config.toml
dataset = "simulated telescope pictures of galaxies"
image_size = 48
hidden_act = "relu6"
channel_attention = "eca"
init = "kaiming_normal"
epochs = 7.2
final_lr_fraction = 0
weight_decay = 0.3
Rows from block 7 of a small self-supervised image encoder, named by matrix and row number. Rows with one number belong to one channel. Each number is 128 + 32 x the weight over its row's rms, rounded and kept within 0 to 255. All counts start at 0.
Before each channel's rows are labels from the 100 images, of 14976, where the channel reaches its highest value: "place" is the part of the image that holds the peak. Only what is clearly more common there than usual is listed. The data: simulated telescope pictures of galaxies. In brackets: how many of the 100, against the usual share in percent.
# convs0: expand pointwise conv (model.blocks.7.convs.0.weight, 336x56x1x1), inputs 0-55
# convs1: depthwise 3x3 conv, stride 2 (model.blocks.7.convs.1.weight, 336x1x3x3), a 3x3 kernel
# convs2: project pointwise conv (model.blocks.7.convs.2.weight, 96x336x1x1, transposed), outputs 0-47

place: middle left (77 vs 11.1)
convs0.314 [135 193 108  71 116 124 119 185 154 167 119 158 120 129 130 113 122 146  75 133 131 126  90 138 103 163 126 121  88 147 155 174 175 130 142 150 123 161 114 114 144  97 164  65  36 110 154 129 121 131  86 140 156 167 112 206]
convs1.314 [140 116 132  90  72 169 155  86 143]
convs2.314 [102 156 163 124 142 117  82 140 107 106  94 151  99 110 130  65 111  92 164 138  64 107 158 112 122 120 112 125  76 146 136 159  95 113 160  98 142 161  94 123 126 134 146 157 162 124  89 178]

place: centre (97 vs 11.1)
convs0.191 [121 154 128 106  98  86 114 130 144 129 142 155  72 112 126  78 120 120 138 131 101 124  90  78 105 138 102 108  81 116 171 195  73 166 150 170 118 214 128 121 188  91 152 109  73 150 183 118 167 126 111 103 139 124 108  94]
convs1.191 [152 174 184 146 182 125 133 128 134]
convs2.191 [143 112 167  99 139  77 162 114 185 112 130 120 157 156 172 170 120  78 132 136 135 163 125 105 155  97 167 144 153 116  78 122 113 159 103 151 156  97  92 143 134 109  95  77  79 195 163 153]

place: middle right (42 vs 11.1)
convs0.291 [146 137  71 112 139 162  92 188 126 129  89 134  60  45 162 100 131 121  97 152 165 197 107  88 120 111 151  87 156 135 117 180 105 184 134 140 103 129 111 141 105 127 144 140 108  86  91 139 123  77  73 124 128 145 148 136]
convs1.291 [130  91  90  96  92 107 114  70 129]
convs2.291 [135 187 103 120 176  91 161 103 126 151 111 130 205 130 139 157  90 161  71 125 149  70 102 148 154 114 145  76 149 135 127 184 154  69  91 190 107 122 170 123 152  52 133 107 147 101 123 128]

place: bottom right (46 vs 11.1); centre (27 vs 11.1)
convs0.111 [196 122 112  82  99 117 105 187 145 132 133 123 120  85 127 132 179 184  88 180 150  88 109 121 100 120 157  82  51 152 107 179 133 142 131 159 146 168 122 170 136 136  93  91  74  75 135 114 136 154 129 157 130 157 118 158]
convs1.111 [134 101  79 106  83  97  94  99 104]
convs2.111 [146 149  71 108 151 146 189 115  85 156 134 171 151 101 119 125 118 155  77 128 188 146  88 134 162 138 104  57 138 135 136 154 106  96 163 100  86 128  82 146 140 114 125  92 149  78 114 100]

place: top right (49 vs 11.1); top left (31 vs 11.1)
convs0.267 [ 79  72 159 125 159 120 152 111 115 158  89  58 124 109 143 149 144 139 120 150 133 147 150 176 147  73 134 152 157 154  97 131 136  93 128 116 103  27 183 162 103 158 114 144 185 127 100 144 162 115 142  74 170 139 155 119]
convs1.267 [ 66 110  71 122 136 124 142 155 154]
convs2.267 [184 102  94 111 155 156  78 122 154  83 176 148 100  98  65 132 114 129 154 119  99 110 139  85 177 123 101 135  93 137 161 104 190 120 115  80 130 133 158 143 131 202 160 172 187 145 115 164]

place: top centre (51 vs 11.1); centre (43 vs 11.1)
convs0.201 [ 83 154 183 143 124 106 149 146  82 137 112 158 107 202 163 130 103 151 157  54 100 160 160 184 103 117 129 153 129 152 123 160 149 165  70 112 152  70  73 151 114 191 157  99 141 141 127 138 116 134 105 164 141 118 168 117]
convs1.201 [152 137 131  87 116 123 103  58  94]
convs2.201 [143  71 153 130 127 154 121 119 129  84 103 157 100 182 151 144 110 121 145 153 104 140  82 174 149 136 196 145 114  58 164 131 142 148 169  95 125 147 159 129 142 113 112 174 131 128 102  90]

place: centre (36 vs 11.1)
convs0.2 [141 109  82 170 108 145 104 163 146  93 133 154 135 108 124  76 187 154  60 129 101  75 110 141 148 108 174 100 132  56 162 108 108 111 172 139  81 135 135  91 123 109 118  97  96 155  92 148  83 127 162 150 115 198 140 168]
convs1.2 [143  96  88  98  95  91 143 131  75]
convs2.2 [162 164 109 161 146 129 115 194 121 149  90  96 152 130 107 141 119  88 112  59 150 101 156 156  74 105 146 155 153 142 130 139 123 138 183 157 119  80 132 169 124  88 122  90 101 149 112  88]

place: bottom centre (56 vs 11.1); centre (31 vs 11.1)
convs0.92 [115 144 133  70 221 138 127 111 100 154 147 132 169 135 121  86  96  79 152 148 104 116  88 131 137 142 145 167 111 152 171 154 138 120 136  77  43 167 155  52 109  94 173 164 141 118  92 166 109 139 133 127 134 144 125 116]
convs1.92 [131 155 126 127  94  67 130  90  82]
convs2.92 [119 137 124 185 153 133 171 148  98  71 126  64 198 137 119 168 202 134 180  90 157 124 142 157 102 126  95 166 143 125 114 110  77 163 155  99 157 110 150 170 154 152 165 114 143 133  99 127]

place: top right (82 vs 11.1)
convs0.91 [ 88 144 121 138 111 131 112 136 112  49 122 123 109 152 135 143 166 195 114 103 101 143 164 191 146  95 180 104 179 151  91 116 105 115 129 167 132  98  20 101 133 148 104  92 131 148 149 150 129  70 118 138 129 137 173 128]
convs1.91 [ 83  80 100 156 128 119 143 163 171]
convs2.91 [137 134 101  93 225 119 115 129 163  94 125  70 152 139 103 151 151  97 141  97 132 209 105 106 170 123 137 122 119  91 126 154 121 107 187 131 122 102 105 116 149 107 114  51  95 123  91  99]

place: centre (32 vs 11.1); bottom centre (31 vs 11.1)
convs0.20 [148 112 160 110 104  88 102 149 145 115 170 114 146  78 115 140 177 181 133  90  96  85 164 159 150  96 159 102 156 138 102 159  99 164  74 123 108 131  61  72 134 108 125 143  51 165 171 180 149 102 127 145 136 144 116 168]
convs1.20 [ 91  78 127 139 113 111 149 187 156]
convs2.20 [145 103 136 112 180 146 138 119 147 133 153  98 183 163 134 158 130  83 147 142 131 177  88  65 165 168 141 102  89  82 117 138 171 135  84 119 103 120  63  55  77 139 105 118 142  95 112  93]

place: bottom centre (65 vs 11.1)
convs0.134 [136 145 149 111  82 101 127 150 160 191 172 115 156 166  74 153 156 144 109 105  79  85 105 124 111 202 123 139  93 147 122 156 133 159 152 153 116 196 166  73  90 133  83 126 118 134 163 154 145 171  81 144 143 126  81 158]
convs1.134 [158 181 167 125 134 174 115  87 130]
convs2.134 [148 151 113  56 138  71 152 109 140 115 147  80 110 157 149  89 121 103 102  95 151 101 124 156 149 149 160  95  60  79  95  79  68 118 137 136  97 107 146 206 132 172  96 139  98 156 107 134]

place: bottom centre (98 vs 11.1)
convs0.246 [ 80 136 146 161  39 127 192  83 135 106 122 162 175 212 136 136 156 153 132 174 132 105 119 148  97 109  79 158 144  96  93  82 158 132 114 146 145 126 115  86 168 122 117 119 153 125 164 123 113 167  78 125 144 146  82 122]
convs1.246 [148 195 162 131 150 168 152 128 152]
convs2.246 [203 188 108 102 135  77 164  78 131 100 129 100 144 159 148  98 164 119 100 127 158  62 162 133 126 171 114 124 128 133  66  82  88 123 118 109 133  93 113 114 135 181 119 139 147 163 113 138]

place: middle right (33 vs 11.1)
convs0.286 [130  89 115 232  79 152 139 170 138 164 118 143  66 150 145 123 117 196 108 114 128 135 132 108 103 116 150 109 122  87  85 105  81 153 116 156 104 141  41 147  96 148 145 117 135 132 139 134  68 147 113 179 154 130 137 129]
convs1.286 [130 186 134 101 167 178 119 140 157]
convs2.286 [185 120 123 125 133 142 119 113 158 119 122  96  64 127 102  95 160  86 117  81 107 105 197 176  77 107 112 132  77 166 131  65 133 169 105 138  81 104 152 157  97 174  88 159 173 161 161 148]

place: centre (88 vs 11.1)
convs0.227 [131 209 106  99 111 129 191 139 161 119 131 143 129 160 108 134 138 152  78 117 130  93 133 134 120 204 167 112 129 178 144 135 150 167 134 128 115 180  77 111 138 163 154  60  73 138 172 107 116 143 111 207 123 143 115 130]
convs1.227 [101 179 150 149 169 166 153 139 161]
convs2.227 [128 121 199  72 168  97 125 135 156 141 144 145  97 154 166 136  75 168 145 169 128  99 122  88 127  77 205 150 114 107 136 142 143  74 150 157 113 124 149 131 117  86 134 114 109 155 109 169]

place: centre (100 vs 11.1)
convs0.74 [144 141 161  68 114 163 123 104 104 119  72 140  90 132 127 159  95 112 193 165  54 168  89  89 125 171 141 150 155 131 193 107 173 149  62 144 135 151 118 130  96 129 141 123  84 117 190 119 130 119 121 111 135  80 126  95]
convs1.74 [133  94 110 126 124 128 136 206 168]
convs2.74 [132 155 140 148  44 119 163 175  91 171 157 188 144 154 154  70 163 112  68 148 101  85 142 133  78 125 149 104 166 171 118 125 116 116 109 156 100  86 142 134  91 150  85  98 153 141 147 138]

place: centre (93 vs 11.1)
convs0.124 [136 147 134 155 151 194 138 152 160 170 100 108  77 143 127  70  73  99 139 170 131 142  91  79  62 196 197 136 103 123 102 153 161 139 146 170 105 163 114 111 115 121 140 105 105 139 113 124 104 152  83 149  85 140 126 173]
convs1.124 [111  96 177 129 162  98 137 137  71]
convs2.124 [124  97 161 129 218 128 113 109 159 131 124 139 195 149 166 152 182  96 188 118 122 191 138 165 109 174 133 163 173 130 132 117 104 162 145  72 143 118  76 140 114 143  79 120 126  98 106 120]

place: centre (41 vs 11.1); middle right (30 vs 11.1)
convs0.330 [129 196 192  95 166 124 126 133 192  90 103 135 145 144 159 138 121 139 100  90 106 117 176 170 139 154 131  88 104 144 223 124 159 126 158 123 132 177 133 112 120 146 140  71  70 167  71 158 112 149 128 139 101 138 130 127]
convs1.330 [100 113  99 122 148 107 174 193 139]
convs2.330 [179  98 163  92 155 158 124 121 176 156 189 172 185 110 137 155  65 155  95 179 155 107 117  82 130  96 171 107 152 139 156 141 216  81  96 131 117 131 171 121 136  88 129 140 172 140 147 175]

place: top left (55 vs 11.1); top centre (34 vs 11.1)
convs0.290 [ 62 105  94 109 108 113  93 150  90 138 147 100  54 118 159 116 111 167 152 117 166 140 166 151 121 103 154 176 169 147 119  99 180 153 129 123  90  86 108 184  80 187 101 150 151 175 134 145 142 129 103 121 156  78 172 142]
convs1.290 [ 67  82  92 116 147 116 104 134 155]
convs2.290 [146 115 105 139 127 107 152 142 160  76 201  77 126 144 154 116 181  45  90 102 157 110 117 177 164 130 122 158 147 142  97  79 127 142 184  95 135  86  59 197 134 166  86 170 129 142 157 109]

place: bottom centre (50 vs 11.1)
convs0.200 [140 131 204 148 141 116 186  77 108 104 159 107 167 183  55 154 106 106 137 118 175  86 116 126 126 155  99 149  61 135 126 155  96 135 155 124 132 155 136 126 121 106  75 107 114 100 125 159 173 110 181  74 122  89 145  98]
convs1.200 [146 146 127 101 104 147  71  81  89]
convs2.200 [177 169  87 123 114 115 195 166 149  97 101 161 137 119 126 138 197  58  70 100 156  81 135 158 119 151 139  68 118 161  96  95 129 153 129 139 124  61 109 178 153 157 116 118 161 153 113 144]

place: bottom centre (42 vs 11.1)
convs0.221 [118 138 136 166 112 177 186 116 159 130 120 112 118 239 101 186 112 169 137 120 149 147 110 186 117 164  94 172 121 129 108 181  99  89 175 108 110  91 144 128 152 111 106 101 176 101 162 169 138 136 123 131 150  93 145 116]
convs1.221 [128 151  62 154  91  91 132 129  98]
convs2.221 [110 146 166 151 129  99 138 130  86 129 113 143 126 169 203 137  67 145 145 185 112  52  96 153 121 132 163  94 180  91 101 148 110 143 127  91 106 103 153 110  94 124 146 169 103 122 124 133]

place: centre (50 vs 11.1); bottom centre (28 vs 11.1)
convs0.304 [105 180 116 113  91 112 152 163 119 157 192 154  93 159 157 155 170 205  91  92 143 170 169 149 138 118 138 138 115 127 105 136 196 177 131 150 160 143 142 123 145 198 104  65  72 130 154 144 149 145 108 135 146 158 135 133]
convs1.304 [106 132 145 125 105  93 137  86  59]
convs2.304 [153 168 104 139  94  79 129 140 131 125  84 124 151 152 158 134 125 110  56 149  60 142 103  74 156 121 146  90 103 139 122 160 147 121  92 201 128 117 182  92 102 116 113 113 156 110 146 137]

place: top right (55 vs 11.1)
convs0.312 [110  73 150 159 111 108 112 102  90 117 118 106 129 119 127 129 127 120 151  93 145  40 137 158 178  91  93 160 156 103 114 124  80 122  91 103 155  25 123 131 149 135 158 175 198 123 109 152 127 108 126 147 141 154 182 105]
convs1.312 [126  89  98 123 157 126 175 115 187]
convs2.312 [131 154 102 120  81  86 108 139 115  79 102 112 109 105 122 130 134 145 158 129 120 114 118 103  88  42 117 162  65 100 125 139 105 117 131 200 121 127 130  71 144 126 106 128  78 174 141 153]

place: top centre (81 vs 11.1)
convs0.22 [ 86 153 154 115 178 115 165 171 115 107 125 162 142 165 119 107 122 115 158 113  74 113 176 162 203 116 119 139  70 131 163 128  87 100  98 155 132  77 180 187 127 147 129 121 158 140  72 167 132 112 181 109 165 108 160 102]
convs1.22 [145 163 150 149 175 182 165 147 127]
convs2.22 [ 87 170 133 172  99 167  70 152 107 177 117 139 138  87 123 142 116 165 128 103 100  95 111 106 133 112 100 133 118 131 197 143 137 146  60 175 169 158 172  86 118  92 161 152 154 114 128 135]

place: bottom centre (45 vs 11.1)
convs0.84 [121 122 122 146 138 161 218 109 118 109 101 199 134 169 111 142  95  65 147 151  72 104 133 142  78 178 145 122 135 100 183 116 144 116 147 116  67 146  75  94  79 139 132  82 123 180 107 129 146 106 108 148 108 131 105 120]
convs1.84 [145 101 141  84 142  94  87 121  73]
convs2.84 [ 98 123 110 120 123 190  68 149 122 118 136 146  92  79  92 150 111 130 180 108 122 113 134 105 143 102 113 190 109 103 173  83  85 148 162  99 180 186 132 154 166 142 197 136 114 154  93 141]

place: bottom right (58 vs 11.1); bottom centre (27 vs 11.1)
convs0.152 [ 91 162 176 147 131 133 134 157 134 101 173 143 102 140 134 121 121 122 126  98 159 148 108 111  65 173 164  88 104 190 137 127  94 167 105 169 172 178  84 135 155 112 141  46  71 174 130 150 144 151  62 120 128 131 135 156]
convs1.152 [136 115 127 125  88  73 108  94  75]
convs2.152 [ 98 174  27 158 113 144 107 134 123 181 122 124 116  61  87  98 121 106 105  88 133 105  72 144 153 135  79 102 137 146 141 126  97 155 104 143 154 150 149 161 137  74 166 159 153  93 183  90]

place: middle right (47 vs 11.1); centre (28 vs 11.1)
convs0.31 [161 145  98 144 120 186 102 192 155 122 117 125 104 126 165 124 139 189  58 109 115 172 120 139 115 132 163  49 100 104 133 112 188 152 112 175 118 132 116 166 140 163  84 115  60 107 163 110  86 114 102 166 122 127 134 145]
convs1.31 [128 116  90 149 114  71 149 182 109]
convs2.31 [187 124 167 137 136 145 118 128 197  80  96  82 144 156 160 106 129  90 101 159 131  63 166 163 128 149 154 127 117 110 137  78 190 142 101 140 126 101 155 100 126 151 124 208 175 136 169 163]

place: centre (99 vs 11.1)
convs0.160 [113 134 156  91 137 145 155  91 122 165 107  96 100 132 115 165 103 118 196 154 106 152  72 180 167 139 134 156 177 179 160 162 139  83 135  77  45  96 144 102  78 132 155 148 152 151 150 111 126 136  86 100 160 105 161 124]
convs1.160 [126 139 127 138 167 168 148 179 182]
convs2.160 [196 154  52 149  94 132 147 114 116 135 147 158 107 132 142  62 142 124 108 141 123 128  93 171 160 117 124  55 107 116 154 104 122  92 102 151  81  86 125 170  91 154 119 164 138  60 137 141]

place: middle right (81 vs 11.1)
convs0.302 [166 179 123  75 140 110 151 138 139 141 100 129 114 131  95 197 110 116 163 141 158 140 106 126 125 141 111 155  56 129 128 183 135 139 195 140 121 163 230 132 129  86 112 107 119  81  96 122 169 130 154  99 115 172  92 145]
convs1.302 [133  99  81 134  77 100 133  88  95]
convs2.302 [139 151 114 164 102 153 134  89  76 137 161 170 122  84 136 118 148 169  89 113 112  98 145  86 121 166  64  98 146 211 116 121 130 137  81  85 116 124  67 102 119 165 157 157 175 109 142 137]

place: top centre (31 vs 11.1)
convs0.146 [115 153 140 123 111 197 162 167 124 124 125  90  75 136 149 149 157 149 116 177 173 155 132 153 118 155 139 175  95 165 107 112 173 122 124 139 177 112  76 200 152 111 102  58 124  88 177 141 153 102 109  95 127 147 186 129]
convs1.146 [ 86 104 109 148 146 175 155 174 156]
convs2.146 [111  65 160 157 185 166 159 147 126 113 168 103 175 113 104 120 203 110 156 132 131 119 147 159 146 161 119 156 196 142 140 124 116 147 131 119 143 159  70 165 205 135  88 113 118 124  85 137]

place: top left (54 vs 11.1)
convs0.322 [ 51  97 136 153 126 157  75 157 183 131 143 150  64 116  58 128 124 119 130  67 202 102  93 108 153 116 136 152 152 135  97  86 130 152 107  89 146 122  75 157  62 150 114 122 119 133 127 141  99 126  95 154 156 134 154 136]
convs1.322 [140 132 111 104 137 145  40 115 130]
convs2.322 [151 104 163 146 151 144 120 135 156 153 212 154 116 141 119 126 133  83 103 120  92 130 170  92 149 165 123 106 144 148 122 110 137 134 134  93 105 102 136 109  92 135  95 122 134 133 125 140]

place: top centre (33 vs 11.1); top left (33 vs 11.1)
convs0.256 [122 100 147 171 160 150  98 149 167  86 196 119 134 106 135 131 197 105  92 102 155 101 100 154 167  82 119 166 107  98  90 135 147 107 129 109 202 115 136 165 141 106 114 130 127  83 165 162 108  83 189 145 159 103 166 168]
convs1.256 [ 73  57 129 136 123 151 149 135 123]
convs2.256 [130  98  90 133 154 111 115  77 141  89 155  49 114 144 125 100  89 149 184 129 156  97 125 102 118  53 159 199 143 121 113 180 124 123 162 174  77  88 155  80 119 106 112 146 107 143 153 128]

place: centre (71 vs 11.1)
convs0.283 [112 159 105 134 184 142 146 140 137  97 129  84 128 127 115  70 108  54 146 153 109 118 109 108 159 108 162 125 110  98 148 148  76 122 158 102  48 171 148  91  95  79 177 136 133 158  63  91 105  88 169 106 108 158 130 118]
convs1.283 [101 109  96  93  72  90 131  92 131]
convs2.283 [161 186 137 130  91 103  84 149  98 130  70 133 128  95 118 150 194 112 118 124 104  76 189 127  73 143 124 135  83 166 142 103  71  83 177 126 106 147 152 148 121 118 177  73 147 124  74 139]

place: centre (49 vs 11.1)
convs0.24 [156 126 127 132 137 146 141 162 152 132 146 117 108 100 120  92 147 146  59 118 119 134 125 155 171 144 155 103 108  73 129  96 129  91 169 176  97 117 148  78 102 142 180 120  92 153  65 148  73  87 162 133 152 223  96 162]
convs1.24 [ 80  89 141  86  98 112 127  86 105]
convs2.24 [116 139 105 162 117 140 113 152 146 129  89 103 142 110 106 113  92  82 129  42 152 128 133 101  79  83 113 176 151 119 136 164 119 155 151 131 110 122 109 118 106 109  94 135 110 134 179  51]

place: top right (29 vs 11.1)
convs0.106 [100 102 165 219 105 137 138 161 121 176 143 124  86 136 105 103 134 194 128 120 154 160 111 187 170  88 126 123 155  98  90 172  78 137  88 137 126  73 100 137  85 127 130 144 149 106  84 147 104 138 138 175 190 136 116 134]
convs1.106 [138 103 163 139 165 180 107 138 178]
convs2.106 [133 142  85 143 111 182 125 121 139 136 150 102 106  49  39 139 145 107 118  53 120 143 150 110 101  94  78 144  72 132 151 109 149 170 115 162 131 167  99 109 124 112 121 128 191 171 142 105]

place: bottom centre (66 vs 11.1)
convs0.59 [140 166 117  77 104 128 144  93 137 181 136 138 147 109 115 168  99  92 142 114 145 144 111  81 119 217 135 113  47 136 110 145 115 140 189 143 126 177 222 114 124 143  78 133 124  96 113 123 183 123 131 132  97 142 113 123]
convs1.59 [105  84 153  86 108 103  88  87 130]
convs2.59 [125 158  85 180  95 155 130 113  82 125 149 141 117  57 106 128 160 139 111 108 107 100 143 116 158 132  34 116 135 166 116 105 133 162  78 103 137 159 103 126 157 160 177 147 169 124 146 129]

place: top left (38 vs 11.1)
convs0.189 [ 67 140 127 127  84 111 153 113 104 149 138  97 163 104 147 192 175 161 175 137  98 131 103 177 133 132 141 100  77 171 150 208 195 113 134 147 147 103 173 117 114 142 103 152 136  66  93 172 173 111 136 140 152 131 113 133]
convs1.189 [122 149 188 128 167 161  92 147  98]
convs2.189 [116 178 105 111 134 108  92 146 151 160 122  26 104 121 120 104 163 118 115  89 119  97 152 191 154 114 133 117  61 123 147 125 102 107 137 191 142 115 190 154 136 123 116 131 131 109 131 133]